{
  "horizontal_flip": true,
  "num_classes": 4,
  "encoder_inner_norm": false,
  "encoder_layers": 14,
  "decoder_activation": "silu",
  "decoder_block": "bottleneck",
  "decoder_upsampling": "pixel_shuffle",
  "residual_init": "zero_last",
  "orthogonalizer": "polar_express",
  "adamw_lr_other_params": 0.0017,
  "lr_schedule": "wsd",
  "decay_fraction": 0.2,
  "weight_decay": 0.05,
  "adamw_weight_decay_other_params": 0.05
}
Rows from block 6 of the encoder, named by matrix and row number. Rows with one number belong to one attention dimension. Each number is 500 + 40 x the weight over its row's rms, rounded and kept within 0 to 999. All counts start at 0. Numbers have three digits each.
# v: attention value (encoder.blocks.6.attn.v.weight, 192x192), inputs 0-95
# proj: attention output (encoder.blocks.6.attn.proj.weight, 192x192, transposed), outputs 0-95
v.107:515447406552464553484485456577544490447498543518513532441457605473514496496531473474501469465525509488526525453442533480524561512540525463452502535562531403556556514505490527448550562541498472484479478492489508488523508448465500536528502548545562569494531544415471461424530525511519513547
proj.107:541500509471506493521484477519483554483518405492494509468487478544498531407516537467528473533449535496622501572613466497462464473486486489515474464367464534475452547531490564508463480487512598467518519527518518459445476452467424445490557444428502510553499445486461429575529482436456447477
v.108:527519517553486497471492448511454517554465452529480528494520497495588507485502513510419464504525491573547435510425467487484526412509506503549510515499438485510452553498581575560471449583475506570468537533499485474514541521490534499471524549519587520461451477539502507453435429490495472443
proj.108:502473503515502548558436553472559550441511505434408579473529563479484452474546538528549533493562512475508468454422470420511583538444408500575520571460423534497454469491487463531534524497501444452515504497486426451471459478547494529430576445436499497486454491522479469476550449466501432519
v.109:452459439539514591486492404501502533395467507481477437563455443494528546561541430469489496434461559533520494445525386504501439500530524517484461531497431463488507530470500504488516537521501509511527447517540518469465450564450523520574462466509514572502494513572531544559513432550445464502
proj.109:520505435490492475580569517460487550518481450565565525501558498473521512430435560531519540467546440490522470423440573495443456558497506518495485494409546444504556485531552470527546459538468495479480569422433473513466526446495437492462502545516461458530488479447429498525549551542543502505
v.110:526473557445450517522491512523540494559589478608523506520537570476436440477523489530486493524483443563560457462505523407531473503461515496485523485502454444452476495520530504461473495520498516496482515508507460465489549493494472498489487550564533403535531490402461590515491520539551552482
proj.110:550489523527485459517528538502496495489445465526464524510546557478480507446541512478483462486521476490501449489485482524543531415478458526497495583487549621477520485479532494488493481550496428480517453560470483501470462489515430541523574459468469573526447461553514452415500472470442488508
v.111:541484405502502499490462480547484537558492554505495502488505471526533489504467429464415489506482499463516515497526478519521455501491556476495537541528480582516473517564533504452529453454573511463544492497463444604464519530572557549532510470515490464445534507521566532460439503486437558475
proj.111:449456490465468474544539508515490455534463581476426497554539555443466498487433425490538440526448512508449495458480464488508491461508518573442434515493524464461500463482542536507491361505562504477494436493569523509516462434527440526445505479489519552495432539494449449509473547528491466528
v.112:502466523473495509502529468527483477472444482389517468464465461480482540492477527444472460493561579459508564467567452519558450564503416450490489481458475520519535465498499484512566495487542485486525407551497571571458406538504436560517545475524504504520497489564511557486452505529477468520
proj.112:536476449519503489521572496505514553526581440521481604498515523456463562544549449562529508509556520532479474587426536488476597539492556503553513511510524437553499529522491574508482433472496506461562529502508407496544496476551511475490536490582490397478501495549595458464471487481457524495
v.113:501506539509421542493561418486494490511464514522526486495483444476548569516526529529521537492591536475454508514495455518473498473544549580521514563430574551419462583494533485463536556465550441442526534506552553583510540585514458452459539506494529556513526525525529470566524486581488505494
proj.113:557442494493594496425523521522507524456527484475553470473568505478469515521549535482498465500500491506528472435554404532510533583500498504533522496542529495538497451562530519550496519528535538523440456502462458503449431516508492583482486485567455484463524405537452520449433460530480520531
v.114:510492487580571520515492487508475578517560495429585505456489468555475385487508512561540455492507497461506503450502474514473517449516465500482521435486474536533457481514508453500445540548440610493485490496482510480577506529485552515506476486534494505543509473532544540518480552582421542583
proj.114:511533461511491516509436477495472495474467532572467488518505517475516483465447483589424485496477527473465558467431535556563529524398499534522466503568479492535570505484528519545529446527466475500545538481492494487481491510459506496514491486481535447505447499515462440504475503444482442523
v.115:504480532518553560515513504541529536547549551445468436503483504545554533553524518532504493485488530471582553541525477465518479458480478519501535557483531544463502549482493492481545459520467532572450443548515579465529436512498443570470545517531507538485441528537459449512493531507503553515
proj.115:500498516437473532512586441489559533530490560474591504503481487443496470538539446544499518531544473527431556456432553455509524524515487432460464492545498481450489467486468569516567506531512507483513552523445448531463502495477507411509562538497468453549469569499520531438527518453465501470
v.116:507483495459484544454438575515489460545551495565485609471494487472527475546509477491466535515494527456494486534442474462524461509474455436502504488478502531427526539610479448536463561508523502498501467521579468443558550496545488511535517537466454519507504432469450475492423463522497544482
proj.116:484502501511467484541484471539440474516494495479417531520519493502457494522542506497481415518566498502601472443552547466628459469471525501488428473539527546591472420510437469516488483498513437519586570514576520543420484505467530494578477464519541510536456492532538507492543502485510558517
v.117:501502416534510494519508476536455456520439540453517537497499508456533507470502457548415539504563512418568559530450464425475528551449458429466442537525521479493521457544524479448542513451511501500519477525484519563461498538450499449498477533557489436504548467503450563493492482488536499513
proj.117:484448597499537541568512525514522482491482563495458441440441503523471556577472567553511475552523522602454530501521470498506442468523528501438504496468515514459505512441494541535428473487501517468497477504533524500493460494571442519491507435505453507532484565467511489441544455559491494512
v.118:448507551541506539490442501566475513530510453510536458473532495604490468427519537499576463521467529496455511478596539528530531549507532500475512532598483459509464487371484548488464533457544539461498578519436487503565507531522511474454485534551492501523466504459495497421501463474555474449
proj.118:479507462478492451463511544487471454492456419472540497436477474460549438497545553547530514505496501509508539538494484530486530470488497494456508449424500502471475556511477492539514457513506477489394478497477547518490562563406492535493477440463507495509467542548529550534486533495445470476
v.119:553475448557496403436572446536495485447552510458576508493502556458514512512492494538461547474588480491412493452491482520567457526504492502504491485518543525563557526495487528454483477449547453476546502513488467471572510471509483462566532470594444459548497474514490457454528508514595502525
proj.119:479591475522558444563469482457474556465478476540458515520452485494395551445536485383481496514517497526467551595567521517506520441436498475458501523452476498531498473538533544534473556507487566513494479561461472489450422528470514504495499586477463483489500528463485461500506433514518462503
v.120:555463511515535558486551498434518563502533444523528515434447446477521537612558458518462480520474476487508496418452457529577479523604548451499531527533515493528516517487507552462472498489585550545480534535498492464523473541495563502522473523468491517492469545535524532443501527465501455523
proj.120:462496490434489454548478457608439507505472452532487511535596475536470457439489457547511509497549434446574549439536526465506529476453471480423445505488526482453523537520480431541537549466478497570452536512420445577489484468415440533457564569521488517529515520459495453489492468515436498482
v.121:474469540525498486476463428488451475468378528438548520505418457465490543516456475517490473465515527446465522478478487499513507550516506521436477531530511527563463502430456490396527490597528478494492476477437502512479432526466506513513423500527489543474551501435506544502526447474454370554
proj.121:479478498479536479501483558543538549455456501540527471453504549531552508448456536480477476506474477522543479453445517527431571542514487494532492454383513455546496520496525499586492571498476567508459498530489540504550520432548502447434504470535527522513516489575540440492512499573520504527
v.122:516475488540504532554513457449536544521555499480555493569555440536493490532477522509432587470480454549464499442488493507483475451436507531484434469454502546527520530457490527481521506488455520521481521505461457459454488500514454461481514513548523484459468453491502477536468588491431548487
proj.122:470509542372447460549531518483485537454472627567460514494520523476489517523505508470546500495527492538529448488544554461472521409511519514460426499493505500580519504500570513544436491517487468453501414526443464487420482496477536460573486541455488499517554510437472555479476456472480485501
v.123:539533516505563517468482426469530500444579489516395433512496486545485528470558474509520491492602487548503551473447529526499512476511575438521498481444467568451530508431445562548477521499493472487537560486530547525589474557523509538500487526504579450459524504544494518487562567509523493413
proj.123:557425465539512509496464450526495533516526479528539537397433520526449446546522495507438546513483520421507481541524559496519546460535566529505486534518477492496475467501547465503497493505484520477459523536376447441477529492526529542471616499486493531451519440500427480484485438472462520596
v.124:428472481455528488525555519531491589411507514532532500478497523414518477496488532523486473432494553472529510516449463499503485476583490495472588511563494509523484512532465488492442440474519468506470498462553509540476539542468487465561547518522474519527544444432504541517522482426556418552
proj.124:474569534554479447573465459559512486491481486488432552450527519539581530479435459514509533503456479517437480632535450469458433533510494482454479504485507504509441558455473493491518483554454487454537550468529527513529506467504516529497494509492449463504490506522516469460514503479514571507
v.125:524462493485488464524476532547400528464438520493471489498493467477503502466498471508506526450479418480451493564499469480516507531516413551402542493552456351418523542440558439551549549549490503459494506491425515582478438519466453488424473459473495445461541528491483571573495505540504509516
proj.125:431472482491550457459479534445626471551520470495481511542503593528585486495474466582511488428483512509586480454483575508453472516561532470499482569451556526501481493473510471468499499597456597511464579517490529526494539539465527522500539507509496548523464458536449540507537534523542442501
v.126:499512587484465474555466479484574490496489520482515519450520611475437499575530557544520548511498420497472463566520504486440518520480479520546574472550501425493464510480548473481490469491551460438478499550519466485510519431524491540459465412502516396514528497503442531508487581456558539458
proj.126:498521463481441466476506450492549416587501513489465499509485463430492494507559492501491409472502519541471538505482481474503501489580563477459456577518480494503491529518425536514526568465507549456435492480509552535443516533443511449532543532470521590462459472471507470547477417483509548478
v.127:488569504504503483530501538466551370505565497491494509562475515478487544573479541527543471573436534564527498466523539461563527555534536456443426508529506521495504521568495481509523465533537563481449508539510454466535542450490538565530517493461502478501562439455484530454509574534514515475
proj.127:544516495397466546524499424484495447568493384477497518509529526423428549483501452420480512511463476486494534482475516454416542432519525490444517483477453479475498446459499482496491507437523428486502495520466592532543529462573476451500460540494507569574524540566531560543462436499408511492
v.128:531503460499468590526557499453543473506513492524530474490452500468559523483444448511477558507460479571469422470535497605449506473557473502475510510455594535477515497572492575480572530567490538479471457474504552527488461542526436517538493470512427529451464451460436463538491495494574446572
proj.128:518553528550601461574520528507454556473420455487537551503493407485452498490475532501526494466523486488524538495521398482443512563527505479510491443471445445520540520459493529617511409504500495509536550539484478487482526470474464500480551480467442524477534514538525514465424510524544525514
v.129:432509527513562494451502461529564464509515541449460490406493433471516501477569563562463485474519563525530477521435558433470453520546509514486471490492518535445491505528571496497500515536498475518454460509443461525483471502469473590527477523521525471497552466488506385444477474453519411478
proj.129:532531500478483440559417511524459559463569540460456559482491555486425457552527459413503495494497479490452543526418460525398551553511495464466490507492422449451510503504454585477532505525557487410485424475530561515500437519483506528502540513555475471487479526473536459471500499554478507503
v.130:535441432448546455473484558476536512481490554516482525513483498519554461491498500495539542467568439514579462507524461519452454460505513527509472444466467601591481459536511463509489444516528459453467500514514485533565536548497543523604542509437487457553475492529525561402522495438561525551
proj.130:436548452505534473524507509426504519529474505477479515522524496536479556573500442593516459415504481521499494490539552476502527580488457518487500477540502461523447436505495505528533517428488531495485496446493434503463511566470469417459429548461465497487399502492477482539448453578465468450
v.131:532513512487479493514468457495473432487518478548570537512472538579549497478500492445543522540478527551507505464489503478501549471548467451525382469552532424535473566515522587538498552461516441513475494462440569490522477512467452473465437455457484501508526540465529537494450499494437517568
proj.131:519472565454542520458512385514488440485511449452435524483504438466519483451489516503445486487490487486475490463554576491450519470531491500558494480483538563544581479539549462541471530501491588587458576533452468540452547455487558472509476508482493579516554520538501505523428497551556581449
v.132:514530517602564489559471435554476428515551463486442504457496467549498507489522547504449459535449535473504534441440471467530502539414469438477507538496456440480436564522586479475413467483475495533512475583507477516399488513543521434457469467474493482515515509513432525491488481548502517463
proj.132:533540551487399482460469524497483470405535436465471479537518444540464455477544514425405567511490474537542519534486499499537482480512512528552451517588536577488477475444460445515476542551504496531504476450465480515483520530515513567539500504453542549450479580477573457523460532370506495559
v.133:456492470524570469499523480601476534572511601427497485420573545466521488501460447491544471500484460465471445529482542400472469534491532585498504496451458473485401519492484385497486570532491472556530519490507495488563579478379483469504456524500471506479546526554484445479511509526566475511
proj.133:525521533424477497522443480525507478512493565527522481530532500480549483550489525458455537543532454503483448513508572498562569505487438447469493556517495479469539457557529577523524477491500498491557484567498590459473478467541491499473472441507458517518519465497444506478486547495496490485
v.134:483476529556460504495453505512571521499472544517485492499453567515539500516476444477516550447519451592527467531601533510537478535528474508489453550457486501522512440489473543564430466444475472532448516494514490489539478493454463565522542462510493533415517466443573513564470402433578586519
proj.134:533562461487583492520457458471500488518558540556549471395549526465476464514496518546442474525505499488507457493430578506473549546482533518549603470481437530466496542471541444522534510469466495528468579543494453553545522492544481477499484543520510512499431423520477564492493486571555502544
v.135:509518438519572483509500484545532440436521553499418527435373500533519449497513500472472501531508532466565591541470515475511446414484507512463486476601477510520510517498455464509510500551494470517499544575546492536547550480558543440510511551502440428549633543506480461518496470526486458517
proj.135:460576488545464526451447498454537573528454496441508515467427480449518546487538476507490534510444524504455483506570459486501593432477563438529526499488457491484485510501439469465469580421492514495523501493479490526492472561543557483512506490436460542463462452465483526502526536567427556451
v.136:526527509534438494424463470484451495525536529414535564510494427527550485514489587448473490507555565462544537503425561446479521493471438490444456545493498463492496504473498489537498490495496491435508479499487531451441591521557504446469437425437486529499482473555499401525440495477464501451
proj.136:527504519520437526477555495495462447473500557512381495482545511474469493470535489456506438551472440556456445515521476568523474483455540482511449441440465441529511527536506506439473474545533461528581540477625445493523515480488524592543453497467574485529505508461529526510556486447467508490
v.137:455505413495497487483550532448552488518548524460462482569531506545558480503449488555541506506468555458565470525481444460461517553503512481447499575544498531452446481462431521482547543534492579506451508490468531447549436591554480535517441491530542500494424481511558511486490524480529508420
proj.137:449471469447489456586495535448461553479542396486566492471491492489473508499468508533482444476479455513447573557477488504599544568557504520517502503519511478513548449508544437539498492534492466505596571519478451471483456440478521555507544530468532469517542528434500462483512501532479443480
v.138:491511502498506538489530471407525520562482498574505498580511511469509534474513479507480432565482431422463535484516525501486498575502533522609547549528522562422497443460575462504426493506492565390489526408496459435511502551453530507497491492562526542479492461448549460527501464437487452544
proj.138:490457539502527496554557483523424557500537465499573479532535431549487444597498493439535502506530497516476509520520567554501474456501469528519537459467521470533539545522468495525580466481517564496483462469463485477484547499511504539475575529490509447516462474452469428503503508510494566482
v.139:549510490542481423481532490531503441554545494440509542511535495553518510513536509421476547557479578554511573508451558470498527460436526540537492514496528513563465497488558468558550491524513481482516490525452467571453493535424503441538482487553517571506511447549477473490488511397453507515
proj.139:528536515461591522534441452505429474451519615454491493480468532516484537474490553543525475512459509523526541418446516501521473492524470520568508439523523560495490475448451590469484481570517476556534455521487518505444519568533563444570533452484577425496454444497549530502477478435532529507
v.140:549430535486550458573507505490456530467545479471405467510510412463483580496473568406487546456513468532519509471453534538498480599457509509492541523468456520505476568539466522497450437512524546500512449488488495519522519482553452444483545511454484506496507470491479502490494446481509534491
proj.140:506495508539458524462410481542507467505498650482583502406559525403512490508516473501416529479485467469561494537516408492532530468427502478431404493557450530514501494486490510500568453481520475527499505534526468514456472517486528579487516486547458552492463517510548515493507524470503506439
v.141:580524505587496481528465457509443561561540497494580466498470494492441527527487478484501576466434505385526523545543520426470523495464504438495459525403513499480496482530476507462521566520492581510474564469560515439464584515507552529490486456429549565485493469503517520482497595501501524480
proj.141:520501518447471491458447495472503422479449532491487475493542478543543541505502492510516484532527524547492467492543434543466494559474542472490463509565526545464567542443467464550438462529508493551519462486396464568600473480430466517525464564477545498532542557523543484515483538516562473538
v.142:522505516489518372509524511465478456515499606498498464534563479450513558500455485471512563475464476528509440418467482542434515494501475432428435546496507526458477475480502521518453490473551438437574508528452516493525445421489508506460482468453520489539502476438519470507537393437510474469
proj.142:468474542475445544534481505495475514471530535484529480461469544481463505507551533528477492507515491452416519487534502498549521535513485475505455477552490511518522489518527467499524438582494537491428562495488492517526486487432580543442593483496594481540463470520496479446464588556550528481
v.143:504436469473520525539532427520463457527531566468515496501471492468555497523473511535510526535524546489493486505533489497409535547566561528484501536499550435494461557455543472489454470469481491488522534486525528495570537474490473566492451504528404480570470539527544462477457531523587488475
proj.143:507519490473543468566532457453539501502517542519469550512532494467488574484464498426488467480442460501522507517536506457557454495447481480495453543525507500494515488514507528467525458512534488513496567522485557471482468482455445517503474481503434486543457416468388467506540426594454493530
v.144:441526465451536549494499570448542502494473489511544482573481553511482507476496462517463513499513496532506472543592509519429535468548514554514494448508486492517493481471527526415513579540598549470525465495470495483475511504514472527503427495537511451590556498524513383420540533486505457524
proj.144:493484487537416495527535559516460431483541480463467617526455509535406546500477488503579486433533527489452450459510492478544436543520482425452488467515573463513527432547545527539493499470498505515536495504477581516476529495514504492488437422496453441527523544575474489445516477601490521527
v.145:526524458518506448500498484509573520459525573428475513391461508530454555537512558583464594503460559452538456499577463498480542575539441459548475454564483433467484560527547536458447466477484529508555504500484501520482486495470438523494414481515484449487533517504467518438474510484511488467
proj.145:515525537525442503491393546456519400535587540488444489549491450502522494527436446492501459482522468521511536525428483484550503376456477488484445449546494529519473454531482535540516596535478509520489434537496549496509521467496518466523548502460522545490495542464496548518504444529506476522
v.146:426485469451511492445476445521532475523499504511508439501420543537501498462515471517497485512562452587433529519526446495413520566521426418450485498516487491451576554520541522490489465522438546516551490466512454601466552524498563576465471469485484501541510490437507541544476480526486476413
proj.146:534541598517469497467521481468556558422534465520520513511477472546487475542474527475465463500483489447475457525470543500487507436480546506508457532429523532470482490493459447471509522480567534476503496447442504541536479456562532534511457484512515563468587498460435542450474492553508489531
v.147:516484456462540501510531474614558516540505469553503495524434472476539537485524441513462478473524547503491540465560486504484492437508518534578573508427469435522555587486499459509520505519510465436503488484485515543604526532511506464487457574481522532542544536504422534494551520450424487546
proj.147:455526513417501500500475479461519546476475591454469528473530558520550434499529486624470514562459506501518501558511433450474499447548435533433533477424527513502538573509379440477534574480492510540433475485442481532512456534513518537451495551491463494566474463430453465477484444519459495495
v.148:549510493442405486541516520441506508430536574486551540492538437486456491591514511490483521498469510489430414508464488434502480520496498509498487543475508523460445524472507492533574507512511542485533492519522426484470439461477463582540534506527432424513463532534572451521466440461554530535
proj.148:430499502451521456463480456454512481473529583570491490531499550556438511500474452512497462547550460498556466552521473483529489529495478502520459502483512507531522508485534540486453466445513442510434482480499473436513462599568518485490507472494567523500423482487542437506433544429569467474
v.149:485556423451577470506546542460490437461479509551462515462571458499584501444465473561491485494468477491418488558504453479492570536556573518435485530563546464522490469552479528541450558491486475484528389508546491576499570474489529527520517474547474442546479526527427487556474462541522456484
proj.149:482406496527511513526510496496546549463495398450558463512478537465457525435518531491546487476483531449528493534481472546536519625464455483461483486499583512477535451493498530507567479495516493457510509450447522519551530516501482546454515439573476536496563497432508525520527539527517447560
v.150:499487562453488560473448443526458495528490471497474524481526465489410457490443556459503514460504515474512520509463445532548526507497438527516573500449535491572514483468497521517550472434480558478497466470538471428521455487586515371444494528470503603493537523537489569514512508493510525446
proj.150:508524542573499525420565494525527550479507462457516546481476546477499532480484537464500565526480498490489528505389553480543494567478538547486516513414408473515454522520485504485462515415537394511488449508531549520510565536498491595502478550537505490498463480545490597518584488453501551512
v.151:499572563495443479416503482521537500538476530476448539428480502527497490512496581511426511481520555507523474542541454563478503539478516439519509518509477478453490573489528470551517503505462441537457428467488474600452478491487514503494495441500549450502547489515399476480432532574420475431
proj.151:534468548540431573536553446505533524417535441468493501497537525485537502528428492547443512579501418464546527476483533492518529510483526538480453570473476500447445479517513493528516548526542501504546499529500511490497466447470518452545496553505512508540529490442565497482472500447546539531
v.152:482534517518492456476504515450511442455538514539496495552560536589517522463484440495520509442477489519577433468521494570551498558487541543531605476518523512545475524509508484478464500552515437476547448455587518506388518494485529435492507575492493461569571515455558550502518519495566464537
proj.152:509511538528552503493548496568505518501530484485524480467449551501455537538475482530511511550502583445423491498509522467595553504548485491502469470519522508423453497496562508479542474506455487534465438455476553498491602532482534525556515429480501596552522423553475528510493589385472628571
v.153:548499432492563471470441533484490443502543470456515450481467587565470474420544458497479470489561512490409538486473471463509475523511541447512466524524507504490542551546510505474498484517549494517526518422501454451556529482498544498441460450511449577445541461502464483536531455535535533480
proj.153:506483484404498505443511468516508477453434431473488552520464481454535500548485532408478447489501602540487455447528569496496531412465533532513463498454509496474476492453487491564454481421497522473462495503461498561447543487475519497497471615480502498490496576466570523428488501533438478514
v.154:515502579489510500577531455453513479528517499522462487515481461459487529434525514556446531465516514444454520483486505477458549543544426511467477506494537491456447433478553469514452465509487544428523473525548541529491516476482581529500468481488427572463485461442546491519457518496506515509
proj.154:452533547564499510473443523556466536517457476552572477482550568462506444545537415399495481498480430499480505510492450548507407508491549474494429497523442520499482519543505517466463526533560473503487548444495459498485499570476522547493536447484491431396521538545470459484442525493498477487
v.155:403514486527540514526570500514462420530532533517503513448449518441560518583481530447548475511537525537471560578510507486549498474443471496493470552507502458544452493559495488512506465539444502540493564514537489487446484483471496554495597552496464492527566452574521476497564505460448543433
proj.155:510503535415471516470461465454519583506520531503490515512483539465634502499514467534449459504484536503469506506492448423516507587489479494517494585527470584519503527456411477465522505428477481536482517461511467439539460538450554490468473503496530545538499484537557577534459490440491429492
v.156:486457491509454493450559460468524490465479482555453508528526491492581524469502455515563541474472485555481439513521518476541506495476533506488535504474429524507470472557481528565523493500485457480538484537569493535464491537524501543484467420461461443478441533432529469550534415397601497460
proj.156:561507502531489487529444518573476548486477520521520448475510459403420465521525544506445553531512477503422467537480515532463514573490491484422491450450592439462488482489501552451566489551488452506532513462498404504516466452591456481502536423558560541522502468504417487514483530563424576503
v.157:508508525449511598465425436527460493560452506588499399514519492516459433483501495468535588614429541558419502460440543508522485528501535498469465500474462476423440447496460521462490494483532565548440464477514497531493506543482483472523476508468597553533544474470507555494443526519497518507
proj.157:495517547555433468498510465519562580409548528474524556542473488511506507503502470454457516499512448495527559465516560530429491521495469494516519488527507510520561531483540481512438476510506531516566446441461518491560479529551584577460559495536525571509478548515498531502499507560471504469
v.158:479524527520527487492464452534386501536466435458434458496516505517468566491464529501437448525485535429541521538542507475554521489465563426519437470497486390452446531499488425530432453448535517445539524464490567418483532514497531460508482426540515576508500515502496472519513454533475571454
proj.158:484472506429362550510522524432524496543432457550550468492576479463530474475528482480512489491454542467502466488471529524582538443463464509558449549515485537524493493468518463477518522484504491466509521442522479471464512490494562518538505513515574532576505557422490513489455524432496461508
v.159:505548445506485401456464415622476502471553541427482522500492489517452488480591601488474494567491565498546563478584559506497497446485445514529495467515527416488476554550483485475455474551539508523439495487521548510507490608477440479505472510462507533544544448522454442515498504451427439471
proj.159:526528475466459474539486528522524470498453539472428480435486465557505531458483521562506429482594492445527525445536430589541523465485478440518442444478569584521517569467443543491454535483499509513562474504467531474425461458519503515510501530459457512506420521493528517462435477505494522466
v.160:518509512494458384482566483552512477518443509506567484453487451476469456402532520535467528562525504448518527512480448505487476527480552545441541507511407487445492490510472490497431511477516466540575496553486481542467591449428568536573435491458541529483509500498518464532518468505456428498
proj.160:480526463462478511552497476479534584450484505551558512491517500470440526564491549521563474479487515504453492498496502475506523581424493505458460477563564507499515509463547543493464537483457531574530513487505485476545541445414443547442511497478532414518539494483436408485489519468520520473
v.161:482460542416465431494537556505477509508462455441580481532434482478509479484447518464456487478539494488501507539511517521527477608480462520458468528583514439528499530571514552496590481446533522504518493440508469516558575436504489524562495411465448466427520554500530491477431476495486536452
proj.161:445423505566501503404438464482579543564521485519445477488517560414525494585549464558558493503451496468510548507493483490475466475451426494492510470450482505512479524534479521505461538509480554510467455549506469465484482533450467477521479515464501522546443489515559496484571482528471506412
v.162:508543463536501409497440536471555463491482460453419476519551502430498495413511534490543536566523541488463476532467495529461525538509497479528465533582489471545561463493493486539517515522485486497575519496579495565434552451546575506475404548465448490499432507535500415528457516507379441514
proj.162:475495458498557541521586540536497539565425398561580544474467504553467512534466494608501478510494525512429519524479552411456515572550547523462555533483524444497509503502478519529561485465485556507480474511488478471449517515536539453436536492554509455490522516527400548461510475447504459459
v.163:558481476534478548487502467510542558484554521493481527464492542528544564553520468461550410466478513543469492469539550582477503481571479489518465515544569461502538533518488495405451532442532451559556503470481588535357545441486484506509459439560459539498514473495447554467519564547544534537
proj.163:489522539497515599490487517490477476539468510450527530617443443436465458450495463489512609506486491463592476524501541472464521417412475497544509556507498491457440566511484503519518524480480563500489509502529484479457497468485471460520444489483492558555500462475479488477482535512489535518
v.164:475542477503514514503550497514502511522514467466546492472474505501447574544424487513510400503484465532536537535482509530508496555472507491472470524415494452571458508515529484520500498445465557540445544511534483568494509441460465404461561455496473508424561474505557582467538493519490628501
proj.164:517501511457415539513506490494476479474467513439422591563523504465544488557519513486509511479476478521471512461558494462486487428500372510513469511528525570475509485546514499499507512510506503494478464563524488496565546511583499624556480482428489487491426596437498516447487574453445486448
v.165:488568571489500526540530463481504388425513569501491502438584561457441450461495473494484527521531499442582562465469501477447493487473437556543520540462389449488545524511546505519415498513530500520507467564466484509502518482517466560497434454520477522500475499514550497512486514469457539521
proj.165:469521502495428470447581468547537547533545611491473523461541511508516509526523555528506530568540524524503462540489493530483476580587445482464510510524528430509459458516506472502531546538494527434489600499536462476519511449464477502445565522567499433458466449466412453480508530515485461433
v.166:519478444503433438544429537405500502473478515550468463481508504500499486458452506533526498505498477505571447535454523457470592491498480490438561497535506453503523485500529524506503554491553424425548509493478508514482487530513495538519514468507572534534524437514448466501437562436521449441
proj.166:469548485453590491499568512528514485438475394462543512477418549448421540458495519499430547495524556509488529457493491506473453546493498494517554567472480485497515505493519537509539438473500481551556411535510502463432518555509521575452539561526528516477551493499394511415569486569523556537
v.167:472519528502427474488510484519533483473447477525504483503528505486555401494478520487483511502509541427493467493528533480562471531511516512518461571564482483449491476485450493481473543532532455484558558522482553435455461550455548505484415545528502596487439532449442521513456559587509487495
proj.167:500509474438523436415544513457578530501536582563528555532471527528493510499504512526523514423557503480504498550447478431478513523471528509477561463471464478541433562484544541512548480504465563473553434573456465514503518518450440526497507584531448451471575467554495448520518492516517457550
v.168:497476580409503457487522483469469517534427523445439469532535482443535470438481511492431475432500559436563472555424494509409527429567515493487473475461506490427569499514511524577416512515482465493482564546459495573493507508486492510554467584498540450562524519556501530499499415540487451475
proj.168:532493455511479551628543493510494569457470633543452431555443555516438519498445507482582460518458490481481536463492562492529435560491549500433534552468504546461509496548575484510510484528452438569490470466516535461500485521476460511465498477522519459513470454530476413450462478576497520484
v.169:501494485475435510546465509447460508498562538554467434490487486511508445568466524503524554468524436467483494449458552519523523507484514520503480504516512529467540496511486499505404501552536404484536525495521530578503594559551497402501488465480456479592529566498538463516501521540444481481
proj.169:514503462482544497522510508563541556538494445510519449464475510471582562531589494489549554482500508482562520483474519561481447533505521482499491522501580451516488513509560524560606531502460489426394459503459523479566477470484467470484558514473415464524509490522475460458485484481440469516
v.170:486456514525477458525434528549512538520443503450503490503492540507443521462440491499458511489506505470554538491497548489497571490475477425483510507497464510416495459451452537589574477458440585499486483455453492602492497514518550531529538499524562512507542535556537541498520497491498554485
proj.170:484508464494499520462508461551487425406512579506442513492515485509558504616520484520471435524491437545501465469563552476487425520530527474446423552530478483460522565503538527496509510447527498571552455515511453454544527541531446572471447530438493491497494464450432487499579468513417524462
v.171:540478517492550523504577494486511491491476572456545614473513524510524508580557504454489499478492547477439477478489511571483505474593506485518535437487521453488464511451516493475527488467454464584483506462466483550495462524465491472517594477494547568476487517532395562493532478538549605472
proj.171:571507539423417498456429439574498495530461627484434475500497432508568505449543470477501467472514428531545491502543562528498449405464538509491426516513455537572535501555480475520499485472427549518460481563496577506513483484601559523507455439518454561484501514501501509553459552470424565485
v.172:500494425395531463486487491435507459487491439502464439478493531499553442500592517531508492587462518437537559488534531546481489511456480543558459489538509560486525507512410537545475475534503514555476495476492560461505496427452545520412490495494475553493526519531463485522477463547472423494
proj.172:467541433540513541507532467544453576495502454465562545524489512503427541512492500487497452560500506531516449451472474477480492465485509503570507478455447527480485550520557526499539448479485518464508562528520532471475514536452421502439516522550420389560563469573527498494505555528538490439
v.173:536555504466518470474473559479599445492503526458477519489529570509523548487529518590534521558487491454534499478587522457523490534591427468515511489580438512506547499504525479520528537453508423535502491546502523607507464468500487455496571459475537438418573456503458511526515464456514534444
proj.173:463439492493432513480552515522425498505472384498372434530420527480445451542543509427455501558489527549437469449479522492521525510564550440419514514486489550509485489481451467490560384490496616492515483471492492534516472493559491470467457523554539449548507574520472543458498493515488599483
v.174:581549524521435490488517522539495579511424591473469516475505389458571429508529521533571432560426512474581425479463588472508514486529559521535563547525431468538486480502496496515518505446499479483547511476492533442491462487501485441518498567500594531504512478493568480456507478518503538494
proj.174:550467492473499545496526585437451526451491524510577484534465488529492484544482489490487459466505534451481472497530505502531485474453521532482584491491560535551514512459461494527507477522500481446557514533576517514568493492533424516499523513497438478478556555597428497487488478452522527510